Weights of a small masked spectrogram model: batches of 256, 78125 training examples.
Rows from block 2 of the encoder of a small masked spectrogram model, named by matrix and row number. Rows with one number belong to one neuron. Each number is 128 + 24 x the weight over its row's rms, rounded and kept within 0 to 255. All counts start at 0.
After each neuron's rows are labels from the 100 clips, of 14848, where the neuron reaches its highest value: "peak in band" is the frequency band that holds the peak. Only what is clearly more common there than usual is listed. The data: struck, bounced, scraped and rolled objects made by modal synthesis. In brackets: how many of the 100, against the usual share in percent.
# fc1: MLP up (encoder.blocks.2.mlp.fc1.weight, 640x160), inputs 0-79
# fc2: MLP down (encoder.blocks.2.mlp.fc2.weight, 160x640, transposed), outputs 0-79

fc1.485 [181 104 105 129  72 150 137 100 112 140 148  99 149  85 113 120  83 109 135 109 136 155 141  91 153  94 116 133 132 144 143 122 126 111 119 132 187 106 181 129 130 112 139 149 112 162 147 166 140 111 139 123 125 138 117 139 161 162 112 112 113 164 154 143 176  98 109 166 121 143 117 147 126 160 159  85 123 136 122  40]
fc2.485 [ 79 163 134 144 147  88 138 140 153 126 133 160 127 117 128 127 120 139  54 130 114 169 150 156 149 141 141  97 109 137  94 117 112 145 147 166  99 165 113 152 157 124 111 122 143  88  91  83 127 134  78 138 121 133 141 113 131 133 179 140 105  96 110 139 114 124 148  74 164  78  96 112 156 114 110 158 116 117 121 173]
peak in band: 2000 to 4000 Hz (82 vs 25)

fc1.346 [130  96 133 157 129  77 124  99 104 131 114 134 128 141 145 149 147 140 153 129 108 134 146 113 113 140 116 162  89  65 142 126 116  90  90  92 106 145 120 144 108 136 138 147 127 142 128 129  86 122 157 129 125 107  76 152 184 110 126  94 135 101 110 126 144 100 107 166 134 158 137 122  99 128 107  82 123 157 115 131]
fc2.346 [ 96 164 141 125 148 140  77 124 104 173 185 158 127 145 107 105 178 127  75 118  92 113 117 114 173 139 123 142 171 157  72 119 129 156 167 124 124 124 146  98 136 114  98 101  91 156 138 122 102 157 137 124 147 137 123 143 137 131 113 156 113 137 152 115 127 150 156  79 122 152  85 114 144 158 130 128 128 130 165 164]
peak in band: 0 to 250 Hz (57 vs 12.5)

fc1.93 [134  85 124 121 131 164 130 166 130 155 129 120 109  94 140 128 135  71  96  98  99 115 125 143 123 147 121 137 145 132 142 156 108 186 119 119 133 156 177 128  84 168 114 149 129 147 101 130 123 160 107 132 132  88  93 139  78 131 102 117 174 208 165  89 146 109 146 117  97 206 113 115 122 131 136 153 116  98 115 149]
fc2.93 [121 116 144 150  95  92 102  75 149 117 140 103 130 126 123 134 138 135 122 160 114 123 117 106 153 158 135 121 157  99 132 126 131  67 120 119 119 155 148 138  99 166  94 141 123 122 144 111 115 117 105 129 148 128 127  81 127 141 129  86 134 142 150 127 128 135 132 133 109 159 102  96 116 100 124 155  99 116 165 136]
peak in band: 0 to 250 Hz (59 vs 12.5); 250 to 500 Hz (41 vs 12.5)

fc1.415 [145 109 102 135  84  78 161 123 128 143 109 142 136 148  92  94 126 185  91 165 109 114 148  87 132  99 149 158 103 139  99 128 136 128  78  78 154 125 100 145  93 123 103 140 111 101 128 149 156 106 106 103 108 141 125 114 109 142 137 107 140 142 102 111 169 119 125 136 126 145 144  79 178 137 117  79 121 125 164 109]
fc2.415 [147 166 123  79 157  98 162 136  98 118 159 116 115 129  82 105 186  98 124 149 159 121 103 129 105 137 139 133 166 108 162 142 131 117 144 117 136 153 102 143 166 146 129 175 160 142 133  82  82  93 148 131 147 164 122 106 116 153 135 113 114 123 176  93 124 140 149 112 157 135 126 133 134 121 175 170 132 130  53 133]
peak in band: 4000 to 8000 Hz (54 vs 25)

fc1.127 [131 140 151 121 159  99  75 112  93 137 105 146 131 126 160 164 127 141 126 152 119 122 113 139 125 128 120 194  98 111 104 168 152 152 105 119 121 142 171 146 113 153 154 155 111 128 131 118 107 144 173 180 166 146 138 145 131 180 111 144 129 127 184 128 107 105 107 170 132 153 162 174 104 162 135 128 122 120 132 125]
fc2.127 [151 120 106 143 121  93 146 129 112 163 161  96 101 128 120 122 141 127 132 100 123 143 136 147 138 119 114  79 106 126 144  61 145 106 141 108 118 114 138  98 135 114 148  99  98 129  87 121 119 142 103 126 161 156  99 157 130 116 158 124 128 158 114 130 125  66 116 137 102 141  63  88 132 120 124 130 106 101 121 151]
peak in band: 4000 to 8000 Hz (81 vs 25)

fc1.635 [162 146 124 103 113 141 109 112 105 119 111 167 119 156 127 140 110 100 146  97 130 167 124 109  68 146 114 149 150  67 121 110 160 100 106 126 173 139 141 156 115 133  88 134 133 134 160 121 155 152 110  86 114 139  78 184 137 142 174 120 156 145  93 100 111 121 161 124 104 109 112 129  98 160 127 119 149 113 152  98]
fc2.635 [137 121 134  98 120 139 139 116 126 156 114 102 140  78 133 143 139 156 107 113 114 137 173 137 178 108  94 134 142 164 137 187 125 144 151 131 111 113 110 160 112 101 134 104 145 141 102 135 165 115 149 136 134 100  95 120 144 174 114 145 159 179  97 152 166 122 103 125 146  85 128  99 101  85 114 135 186 143 119  81]
peak in band: 2000 to 4000 Hz (50 vs 25)

fc1.264 [185 133 137 126 138 129 147  52 123 170 124 137 134  97 138 128  83 117 114 162 146 162 139 106 154 127 147 144 151 131 145 172 104 125 121  87 157  95 125 138 115 133 124 185 106 153 133 186 121 151 202 156 153 134 134 163 100 115 152 124  99  96 144 144 109 138 130 105 136 141 111 123  78 146 127 108 157 147 134 120]
fc2.264 [127 146 125 107 124  96 141 154 106 142 128 147 137 154  98 139  96 173 120 147 109  98 156 165 150 108 113 110 134 111 155 100 135 109  82 139 132 154 131 177 123 170 144 121 172  91 151 118  86 112  76  80 106 134 146  99 113 149 132 140 108 111  83 153 124 120 161 154 150 150 131 125 112 137 173  88  95 103  89 152]
peak in band: 2000 to 4000 Hz (68 vs 25)

fc1.392 [122 113 163 122 139 100 101 141 147 137 112 175 159 113 137 129 111 151 125 170 123 133 111 106 132 129 149 183 147  73 144 127 117 117 133  84 163 111 162 156  99 150 100 104 139 105 119 116 102 125 117 129 125  99 121 151 105 162 138 129 172 104 149 138 170 108 178 155 116 141  83 156 127 181 205 120 130 125 151 121]
fc2.392 [129 118 167 124  99 136  89 110  91 135 137 136 163 115 151  85 137 140 156 179 171 121 140 141 141 129 143 113 139 138 116 156 114 108 150 108 129 130 102 117 126 113 116 142 159 110 154  97 116 143 202 117  64 133 152 132 100  81 145 140 160  88 145 111  92 155 114 139 171 104 154 124 102 140  87 103 157 134 103 161]
peak in band: 2000 to 4000 Hz (68 vs 25)

fc1.491 [124 158 114 137 155 154 111 160 147 167 157 136 147  85 168 161 143  81 130 112 103 111 105  85 109  94 104 162  97 147  75 117 128 159 117 104 117 140 136 127 109 130 115 127 135 123 120  64 120 116 130 174 142 116 108 121 128 165 123 131 142 148 151 152 107 156 110 147 136 126  81 136 102 107 107 136 163 125 159 157]
fc2.491 [143 115 151 131  70  93 123 127 114 118 141 175 108 117 104 110 174 116 125 118 106  68  88 178 130 154 147 104 148 100 167 117 131  86 135 178 110 101 122 152 106 121 145 139 137 114 109 159 119 164 171  70 127 153 140 125 163 121 119 129 113 147 123 123 124 106  99 169 144  76 164 114 152 136 170 152 137 100 121 124]
peak in band: 250 to 500 Hz (92 vs 12.5)

fc1.15 [137 117 112 105 159 101 110 132  94 148 143 147 149 104 117 166 134 119 157 128 129 146 131 128 134  86 106 150 109 112 153  79 155 134 136 109 135  95 138 111 123 143 126 163 125 142 137 161 141 126 106 132 124  86 139 177 105 143 168 137  91 124 149 126 148 109 106 138 137 112 119 127  99 130 167 143 106 198 124 117]
fc2.15 [ 91 127 140  80 114 166 165 129 100  92 113 124 139 140 134 143 126 169  94 155 109 128 129  99 120 141 161 149  98 117  98 127  84 144  55 128 162 166 118 156 106 130  93 148 143 183 129 147 135 149 137 115 150 117 101  94 102 153 134 168 104 146 110 128  74 121 159 153 134 121 147 125 150 136 128  81 163 167 143 105]
peak in band: 2000 to 4000 Hz (59 vs 25)

fc1.314 [108 125 132 118 109 155 154 158 115 147 129 147 130 136 141 138 155 126 124 151 132  96 128 149  51 111 179 113 169 111 147 159 149 138 124 139 146 126 155  98 127  99 163 145 123 129 162 126 139 135 141 151 145 110 165 109 109  90 122 122 167 123 122 121 127 170 173 145 169 158 150  74 169 154 151 140 172 140 136 133]
fc2.314 [ 67 104  77 147 143 113 109 128 106 153 171 125  94 132 125 129  81 108 135 130 119 150 136 109 161 144 118 122 112 119 128 154 137 111 148 149 119 170 159 136 115  87 117 105 146 146  79 123 132 121  91  80 142 143 126 122 122 137 126  94 150 150 112  97 130 131 116 139  99 144  86 145  93 171 149 140 132 135 110 159]
peak in band: 0 to 250 Hz (31 vs 12.5)

fc1.391 [136 150 108 141 119  91 127 114 149  91 159 139 111 157 135 134 103 155  79 151 111  82  93  96 126 139 124 102 139 105 152  95 134 139 143 121 135  94 128 104 172 103  68 120 140 142 121 139 133 142 115 126 135 121 136 137 106  99 140 124  93 101 110 113 109 114 133 145 113 131 101 150 184 135 160 120 126 113 149 134]
fc2.391 [126  93 106 181 124 148 122 151 121 117  81 135 123 135 100 120 125 113 159 117 124 132 106 150 129 134 110 151 125 142  93 143 113 187  92 133 132 155 105 162 114 149 155 154 119 140 130 127 126 125 163 111 113  85 139 102  89 143 120 164 146 108 101 159 142 130 153 107 164 154 147 119 132 102 103 133  97 115  60 112]
peak in band: 0 to 250 Hz (56 vs 12.5); 250 to 500 Hz (37 vs 12.5)

fc1.71 [134 120 164 131 174 106 115 101 124 145 143 184 144 163 149 135 138 166 107 131 166 122 141 119 132 133 131 169 126 141 147 136 120 119 146 126 114 134 152 115 105 129 137 119 124 122 141 108 129 129 166 117 141 159 150  74 147 123 168 141 143 138 138 142 125 157  98 155 149 125 124 138 123 138 161 127  99 110 179 128]
fc2.71 [177 120 149 120 135 120 154 104 113 139 129  58 123 124 133 109 134 139 120 129 120 132 131 104 188  82 153 104 134 149 145  79  76 136 141 124 167  85 113 149 163 111 109 153 148 104 154 106 141 140 117 159 153 160 112  93 125 124  93 118 152  95 132 120 122 132 118 107 123  91 153 129 119  93 150 144 105 144 123 191]
peak in band: 0 to 250 Hz (59 vs 12.5); 250 to 500 Hz (30 vs 12.5)

fc1.354 [154 124 135 102 122 139 151 123 145 108 110 128 166 128 116 125 155 144  79 101 122 156  66  83 142 100 152 127  77  83 146 123  73 142 112 122 138 123 133 123 101 137 159 156  90 130 102 111 107 111 156  78 112 125 143 143 104 126 166 103 145  81 159  82 119 156 147 108 125 148 145 139 135 151 107 133  84 117 126 119]
fc2.354 [118 120 122 153  92 177 115  96 107 148 106 112  94 115 131 107 139 135 125 124 145 129 135 136 138 165 141 114 132 133 151 170 110 107 133 118  63 110 107 139 124 171 100 113 110 111 173  91 167 112 129 157 150 135 159 136 138 145 118 111 131 144 118 136 118 144 130 154 154 114 136 133 168 113 176 111 104 156 115  93]
peak in band: 4000 to 8000 Hz (100 vs 25)

fc1.469 [128 126  90 155 164 105 108 160 138 115 141 136 135 123 131 143 131 127 148 167 124 112 114 110 109 135 123 158  82 137  87 154 107 165 127  69  90 142 158 111 161 129 168 150 144 155 141 162 135 116 131 161 159 121 125  98  98 161 128 126 169 122 101 111  84 114 142 118 106 148 116 105 128  99 149 138 123 129 152 137]
fc2.469 [185 170 170 102 126 141 155  88 122 136 110 132 108 154 127 127 124 166 107 120 139 104 151 118 111 131 116 103 141 102 165 137 125 135 131 155 186 119 113 125 140 118 162 116 109 106 114 106 144 101 158  94 126  89 171 125 141 147 158 134 128 107  98 151 144 162 116 103 146 144 165  98 186 127 153 149 110 131  83 153]
peak in band: 0 to 250 Hz (63 vs 12.5)

fc1.593 [105  97 127 158 124 156 147 137 136 126 101 124  83  75  96 131 128 114 139 122 136 126 138 136 114 132 137  73 175 120 129 149 126 121 101 131 126 137 156 104 137 112 114 160 131 113  77 133  92 135 148  86 155 148 149  93 144  73 155  86 150 137 158 151 135  76 149  85 105 118 134 140 105  83 108 136 122 178 158 114]
fc2.593 [127 118 164 133 134 102 137 101 149 149 159 149 131 145  91 146 114 101 106 102  74 127 161 130 152  88 151 104 143 128 162  89 116 127 122  78 123 142 104 137  85 144  91 148 116 124 161 108 146  98 122 122 143  98 104 147 123 171 116 164  74 136  93 148 141 110  99 178 141  92 168 100 110 128 168 117 112 149 146 135]
peak in band: 250 to 500 Hz (49 vs 12.5)

fc1.238 [123 124  65 156 116 129 136 167 154 141 102 115  75  89 111 124 107 172 153 130  87 109 100 118 108 134 131 108 113 119 100 119 143 174 123 100 115 100 160 133 120 123  99 117 136 136 116  90 111 176  68 104 151 140 133 126 141  71 106 119 130  60 125 109 152 149 187  97 113 114 129 153 136 103 108  86 121 131 156 126]
fc2.238 [127 102 147 147 112 103 179 146 167 135 134 139 134 145  94  83 146 172 104  91 131 114 141 132 167 110 125 100 136 122  91  95 120 156 111 121 124 149 113 149 114  89  98 150 120 111 147 143 153 154 157  79 137  90 145 115 107 161 144 132 113 107  85 154 132 161 117 113 145 114 120  96 143 122 148 151 159 166 140 162]
peak in band: 4000 to 8000 Hz (60 vs 25); 0 to 250 Hz (40 vs 12.5)

fc1.172 [103 106 114 135 132 151 134 134 116 143 141  83  74 137 151 157 132 111 132 116 128  98 130 141 135 107 119  80 136 150 160 123 111 120 154 113 130 167 105 153 143 114 165  76 134 153  90 129  96 115 141 149 122 106  95 150 152 122 115 134 121 147 132 104 145 189 145  93  60 120 182 150  61 137 124 109  91 162 131 113]
fc2.172 [143 172 151 109 149 168 165  96 103 125 121 138 122 131  97 114 118 176 107 146 172 102 110  77  80 134 119 117 147 130 134 168 141 113 136 118 142 113 180  83 116 143  88 148 133  93 163 127 141 147 184 139 144 101 153  71 119 149 134 109 119 122 149 154 136  91 108 148 142 152 150 130 155 115 128 108 120 129 167 160]
peak in band: 4000 to 8000 Hz (53 vs 25)

fc1.133 [183 132 100 141 100 132  91 119 152  57 115 119  99 133 107 100 102 135 136 129  91  87 109 154 137  80  80 142 142 144 100 100 132 119 118 125 126 166 127 163  99 115 142 132 107 124 113 143 123 102 162 134 119 116 138 123 138 113 111 124 146 108 114 124  95 119 124 164 128 131 158 121 116 118  80 153 131 127 115 156]
fc2.133 [108 149 173 120 126 133 140 161 125 163 178 141 177  96 146 143 118 173  87 135 155 159 183 126 197 128 137 133 158 157 126 142 138 126 144 141 142 130 120 137  98 128 152 110 124 110 132 138 112 121 133 116 140  99 132 152 129 121 129 157 114 121 125 114 145 109 125 121  95 158 120 141 134 135 168 145  73 158 141  93]
peak in band: 0 to 250 Hz (86 vs 12.5)

fc1.504 [128 129  94 147 161 175 115 148 145 136 130 121 111 168 139  75 130 146  91  89 102 137  98 128 185 111 147 142  87 146 103 150 117 166 113 165 174 173 156 119 130 118 140 111 176 109 125 121 149 121 104 115 148 106 158 154 144  57 101 138 120 145  92 171 124 120  87 110  93 121 138 141 126 139 141 110 124 110 122 147]
fc2.504 [142 141 144 131 104 105 117 123 133  93 154 117 129 123 137 179 136 129 143 127 148 117 187 157 104 166 109 112 172 101 140 102 144  93 124 118  80 144 115 159  94 116 166 140  83 124 141  96 105 144 135 122 121 137 132 117 152 177 166 128 163 118 127 116 133 150 155 167 144 125 129 129 139 128 104 143 143 141 108  88]
peak in band: 1000 to 2000 Hz (48 vs 12.5)

fc1.531 [139 139 136 108 155 154 140 147 134  92 126 128 155 133 154 130 117 130 122 132  99 185 165 148  75 121 126 144 108 116  91 144 157 114  93 148 139 104 158 124 137 157 143  84 145 103 117 142 105 144 155 170 132 119 126 115  93  94 125 114 124 152 139  97 119 194 117 149 146 156 165 152 128 143 181 107  86 137 108 118]
fc2.531 [129 124 127 141 114 123 132 134 124 140 123  88 134 114 143 166 137 126 117 134 166  97 154 124 202 152  99 120 150 122 198 111  88 124 157 106 135 125 136 135 109  96 116 120 129 125  91 135 101  96 116 130 146  88 101  64 129 183  89 111 110 129 107 173 130  79  77 122 122  85 131 126 112  95 100 125 177 116 144 109]
peak in band: 2000 to 4000 Hz (51 vs 25); 1000 to 2000 Hz (44 vs 12.5)

fc1.55 [109 156 118 146 156 148  88 127 160 118 115  97  95 123 110 118 141 132  97 103  77 120 101 169 128 170 120 162 162 131 136  82 120 160 142 118 124 144 141 110 114 119 106 146 137 130 132 137 104 109  81 152 121 116 114  80 117 155 133 100 138 150 110 143  93 108 148 109 106 142  94 131 144 122 100 128  89 130 147 167]
fc2.55 [108 126 162  73 110 114 108 151 132 109 109 115 123 128 144 115  75 193 169 122 132 106 153 115 129 151 160 116 129  80 126 150 123 142 104 127 114 120 130 139 133 154 121 132 142 112 111 111 125 110 127 150 120  77 136 117 127 174 141 150 129 107 132  92 136 157 132 131  72 146 105 122 120 144 123 126 136 184 121 153]
peak in band: 0 to 250 Hz (79 vs 12.5)

fc1.131 [161 153 104 120  81 111 149 133 130 153 143 131 146 148 136 131 131 134 124 129 157 106 159 106 117 152 136  86 131 106 108 112 122 107 106 135 172 151 128 108 178 134 150 164 161 117 120 121 153  94 128  91 120  90 157 120 126 149 127 121 141 137 141 122 101 122 147 138 105 133 135 151 155 124 154 139 118 142 147  77]
fc2.131 [158 110 112 155  80 129  74  84 109 150 120 152  79 137 113 136 120 127 110 130  67 157 116 177 157 137 148 125 125 144 131 198 119 127 171 108 132 164  66 164 134 134  99 101 115 119 133 105  78 116 108 132 121 126  99 121 130 123  94 123 121 136  82 116 133 115 122 109  94 144 159 138 103 116 127 127 142  92 145 139]
peak in band: 4000 to 8000 Hz (100 vs 25)

fc1.399 [151 168 138 133 115 121  59  91 101  80 104  91 138 114 124 140 128 109  95 147 132 154  91  99 124 154 127 158 148 130 131 141 120 137 121 117 161 117 121 144 164 105 130 143 130 107 128 103 155 116 108 149 139 109 132 150 173 160 123 142 101 136 102 138 122 107 138 147 168 139 137 175 146 115 174 131 134  98  99 122]
fc2.399 [118  97 149 107 133 129 150 146 156 137 157 156 133 135 107 109 106 145 126 125  76 112 183 130 165 128  86 124 139 110 118 135 125 107 101 144 118 168 120 120 164 125 137 111 168 116 113 152 146 132 122 111 108 114  97 116 101 116 110 133 147  69 128 119 120 125 154 119 141 101 148 137 126 180 137 132  98 119 160 120]
peak in band: 4000 to 8000 Hz (64 vs 25)

fc1.101 [113 107 126 152  95  94 134 141 117 137 126 151 103 135 178  78 151 142  88  69 119 137 142 135  74 145  80 113 134 135 166 128 150 112 141 149  87 114 112  90 129  87 129 145 136 119 122 136 121 109 136 148 132 176 178 142  82  83 133 146 123 158 149 100 142 117  98 151  96 107 111 126 102 148 120 136 162 104 128 120]
fc2.101 [130 127 142  99 124 155 133 108 116 105 154 147 108 106 134 127  99 147  83 129 134 104 192 178 171 113 107 133 106  90 121 112 139 127 145 113 162 159 120 122  88 168 116 123 168 110 113 156 126 135 153 100 118 124 121  90 105 174 112 137 167  71  81 122 152 143 133 112 131 100 145 138 130 104 130 127 104 156 141  96]
peak in band: 0 to 250 Hz (98 vs 12.5)

fc1.10 [153 128 110 140 111 156  96 121 177 145 132 112 115 132 108  93 124 140 167 115 139 126 150 115 143 166 142 110 113 129 105 151 156 101 133 133 171 149 120 108 146 150 132 134 167 140 121 107  95 107  98 114 122  87 134  88 124 105 114 163 156 159  99 171  85 112  80 126 146 137  93 117  90 162 182 111 142 114 116 136]
fc2.10 [ 92 155 181 128 135 114 144 146  87  80 120  96  99  75 147 131 167 189 136 142 142  97 152 146 166 113 103  95 144 171 127 130 121  98 141  99 119 157 125 119 136 100 146 126 115 116 115 138 142 154  98 122 123 126 114 159 132  93 163 128 155 108 127  82 151 160 103 134 116 124 151 153 138 145 151 146  78 126 132 116]
peak in band: 4000 to 8000 Hz (55 vs 25); 250 to 500 Hz (34 vs 12.5)

fc1.540 [ 77  98 144 123 127 124 116 127  88 127 146 136 162  93 117 109 147 121 122 138 119 149 153 121 162  67 119 124 145 130  85 139 145 103 152 149  98 150 138 117 120 168 121 138 150 129 137 171 119 165 143  99  78 123 128  73 121 116 112 143 142 151 147 150 192 137 124 119 144 148 139  58 130  76 137 128 102 124 130  96]
fc2.540 [175 133 111 159 146 125 148 118 155 103 109 147 140 136 123 114 112 126 153 163 150 128 147 114 118 145 128 127 131 114 144  84 138  82  77 154 126 109 169 109 131 172 131 144 136 130 133  88 120 155 196  92 147 126 163 168 115 136 137 137 150 138 128 149 144 118 179 138 139 118 145 165 123 120 145 134 125 128 157 130]
peak in band: 250 to 500 Hz (48 vs 12.5); 0 to 250 Hz (37 vs 12.5)

fc1.456 [111 134 159 113  70 112 151 144 120 158  94 141 128  80 143 157  97 154 125 148 121 105 127  82 150 133  89 153 104 114 107 149 106 108 103 129 123 122 157 162  96 117  95 158 164 161 107 100 125 142 135 156 124 142 122  62 147 128 130 130 113 109 145 134 115 122 159 130 156 142 156 126 124 104 138 161  78 110  98 127]
fc2.456 [127 121  99 135 132 104 100 136 168 140 174 115 124 145  96 135 135 126 126 118  98 149 122 193 119 134 142 145 131 106 178 138 156 142 146 112  95 155  77 149 117 139 137  57 125 143 153 100 109 123 130 119 135 158 138 118 112 142 133 146 183 126 109 146 140 163  89 117 135 115 126 124 144 125 130 144 154  76 180 108]
peak in band: 4000 to 8000 Hz (100 vs 25)

fc1.17 [122 121 105 135 121 113 127  92  91 141 125 165 146 123  94 135 127 138 118 160 144  90 119 134 137 146 159  95  90 129 136 132 139 122  97 143 149 104 116 110 123  83 125 147 146 132 150 179 112 128 107 106 145 118 135 164 119 175 133 136 121 187 106 128 129 145 139  73 150 163 171 104 113 127 129 132 146 180 118 130]
fc2.17 [113 136 121 133 115 127 137 106 134  78 134 120 119 133  93  83 195 120  92 161 136 131 148  85 109 167 108 124  96 100 140 146  92 111 150 190 136 117 123 166 178 108 110 132 143 155 110 131  82 138 133 119 130 124 160 132 120 119 158  86 102 125 161  79 102 136 138 146 129 140  83 139 127 139 141 104 139 120 133 147]
peak in band: 2000 to 4000 Hz (51 vs 25)

fc1.322 [116 137 153 126 167  82 142 100 111 137 107 121 111 171 141 118 114 170 120 137 115 104 162 106 120  71 133 136 183 128 145 102 137 123 105  94 120 126 130 145 134 136 162 150 106  82  93 128 108 140 212 150 142 132 141 119 115 175 131 143 113 128 113 111 119 167 125 158 100 100 150 131 139 153 112  99 118 115  91 106]
fc2.322 [106  66 120 107 131 140 134 125 121 149 132 126 144 133 124 116 120 151 144 155 169 151  97 143 121 108 144 113 124 113 165 111 126 122 122 140 143 126 151 114 112 166 155 110 145 130 168 130  90  99  96 113 139 171 136 129  81 107 140 142 125 138  76 133 109 107 117 122 153 143 107 123 146  97 156 110 150 120 133 176]
peak in band: 1000 to 2000 Hz (55 vs 12.5)

fc1.19 [158 176  97 122  68 219 133 146 116 114 177 136 108 139 137 117 147 122 135 128 102 129 140  80 188 107 121 144 112  89 145 147 122 132 114 174 153 133 150 152 113 140 113 153 137 127  90 125 114 130 124 143 149  99 108 152 147  96 108 124 122 134  90 118 168  60 148 144 142 162 121 174 138 157 143 104 136 102 145 165]
fc2.19 [116 127 161 142 176  66 117 125 117 121 109 146 160  88 113 148 107 158  93  99 135 160 143 173  81 143 140 125 112 109 110 127 134 130 153  93  97 129 106 127 141  76 169  96 150  91 148 100 123 128 129 132  98 159 127 125 133 122 191 157 129  99 136 131 117 173 108 137 112 139 111 108 132 121 110 138 137 131  88 109]
peak in band: 1000 to 2000 Hz (50 vs 12.5); 2000 to 4000 Hz (50 vs 25)

fc1.578 [145 120  84 122 126 153 135 138 120 126 127 141 106 128 162  82 125 144 149 128 117 122  96 117  96 149 178 107 117  98 104 101 101 116 163 131  74 170 140  92  99 110  92 132 142 147 131 216 127 116 119 103 150 120  72 155 135 162 136 145 151 107 102 116  66 148 142 104 107 155 125 129 152 134 122  88 143 137 105  79]
fc2.578 [128 139 139 136 129 127 112 125 132 161 157 147 159 150 122 120 102 126 115 144 128 106 175 158 130 110  83 154 125 118 157 144 145 133  87 154 116  69 116 104 162 101 175 107 138  88 137 105 144 159 105 132 139  96 165 139 127 111 127  90 100 138 113 108 153 119 140 133 120 101 108  79 150  96 164 140 132 122 136 101]
peak in band: 0 to 250 Hz (58 vs 12.5)

fc1.588 [ 90 137 117  92 133 132 104 116 145 166 108 109 136 113 177 122 128 105 115  95 127 125 124 181  83 146 104 102 107 133 116 149 145 112 103 129 151 139 159 128 109  73 121 133 151  91 134 160 108 110 128 171  92 145 103 141 112 154  73 139 114 148 132  83 149 159 128 107 147 133 114 135 131 109 130 122 133 142 165 115]
fc2.588 [172 114 107 124 122 126 131 125  93 110 116 150 126 131 153 131 125 162  90 118 160 139 148  93 151 130 110 108 127 132 180 157 115 128 163 127 115 134 116 127 143 143 182 144 132 148 117 122  92 131 142 106 136 132 112 124 130 126 123  90 152 112 122 107 132 107 124 121 100 123  96 146 163 144 123 106  96 148  95 118]
peak in band: 2000 to 4000 Hz (52 vs 25)

fc1.602 [ 94 123 100 147 140 134 168 126 143 142 102 146  99 156 113 137 168 112 130 180  82  94 169 145 140 104 145 154 111 166 121 108 133 143 154 109 121 132 114 185 128 146 135 122 157 128 147 115 189 144 109  65 164 145 136 132  94 163 164 124 189 102 136 130 135 155 102 137  65 157 167 128 132 130  96 139 118 122 103 126]
fc2.602 [142 104 102 119 142  88 147 162 100 116 115 113 123 124 125 124 131 164 110  99  89 153 124 160 116 125 109 151 120  97 141  87 124 107 182 143 114 152 131 140  77 149 129 137 164 137  77 162 118  99 133 145 137 106 109 140 141 110 101 123 122  93 114 140 148 101 135  72 114 138 127 177 102 106 120 141  79  95  87 136]
peak in band: 4000 to 8000 Hz (54 vs 25)

fc1.220 [106 136 151 132  97 123 135 105 127 137 164 126 139 155 110 127 117 139 123 116 128  89 110 148 146  89 124 143 181 104 133  88 122 110 104 138  82 151 111 132 148 131 121  98 135 140 138 109 124 125  59 136 140  87 144 125 114 131 143 138 140 109 129 143 127 139  77 104 135 116 141  99  91 147 120 135 185 154  77 108]
fc2.220 [123 155 112  94  83 150 133 128 124 123 131 149 148 130 133 138  82 133 142 158 137 146 171 103 107 114 103 146 102 113 133 111 102  91  95  94 144 129 119 164 109 102 114 104 119 105  98 128 136 100 109 158 147 193 118 117 174  86 113 146 143 155  97 141 150 151 122 168 122 150 118 104 179 129 123  97 100 128 176  91]
peak in band: 4000 to 8000 Hz (75 vs 25)

fc1.178 [155 121 173  98 127 129 147  80  86 150 100 103 137 144 128 159  95 153  95 141  91 134 141 142 135 106 104 173 118 141 151 127 115  95 141 137 130 158 145 164 124 135 149 116 143 106 154 145 118 174 168 121 113 130 139  69 162 115 174  96 127 136 158 133 129 145 148 126 125 115 165 111 105 119 146  87 130 129 130 128]
fc2.178 [135 161 138 115 112 109 138 136 122 146 113 113 150 165 114  86 184 111 127 165 121 124 125 100 188 150  90  91 120 128 131 116 137 168  96 167 126 119 108 122 143 149 133  98 153 136 130  78 104 142 151 130 158 158 118 146 157 121 149 117 147 108  89 181 141 139 152 107 119 145 119 132  94 126 134 102 145 108 157 154]
peak in band: 250 to 500 Hz (45 vs 12.5)

fc1.118 [112  70 132  81 138 142 152 129 111 140 116 133 159 116  98 125 127  81 137 106 123 148 163 149 158 111 103 151 167 125 151  92 120 134 144 148 137 141  94 111 153 139 128 140 129 165 116 140 128 171 134 137 108 152  90 137 126 112 160 137  93 156 133 166 105 155 140 166 132 149 162 144 128 136 127 128 139 171 156 130]
fc2.118 [160 114  94 118 154 139 124 148 102  93 123  88 134 177 123 140 145 113 123 158 151  67 140  71 154 179 125 105 117 120 113 134 103  92 128 130 136 122 123 147 107  93 131 165 137 154 115  98 102 142 145 131 129 139 155  79 115 159 128 105 117 148 121 140 103 152 115 102 165 122 154 130 116 120 119 139 144 140 150  97]
peak in band: 0 to 250 Hz (46 vs 12.5)

fc1.148 [109 123 100 123 127 125 185  76  97 117 141 149 158 126  99 105 152  75 130 128 135 120 131 173 172 128 101 109 135 137 145 127 153 117 136 128 151 122 165 164 141 144  89 121  84 116 140 143 141 131 131 138 122 138 149  98 116 108 160 103 135 146 130 112 161 121 133 166 136 142 151 127 124 156  86 176 114 154 130  84]
fc2.148 [128 131 141 140 138 107  99 142 112 181 159 118 150 118 144 151 131 108 163 120 130 116 165 153  90 125 123 143 116  96 124 120 130 138 179 142 156 122 142 133 149 146 142 170 129 106 133 130 130 165 127 119 177 109 139  89 156 181 153  95 123 177 109 117 139 132 136 109 123 159 137  73 193 155 116 127 117 140 144 151]
peak in band: 250 to 500 Hz (71 vs 12.5)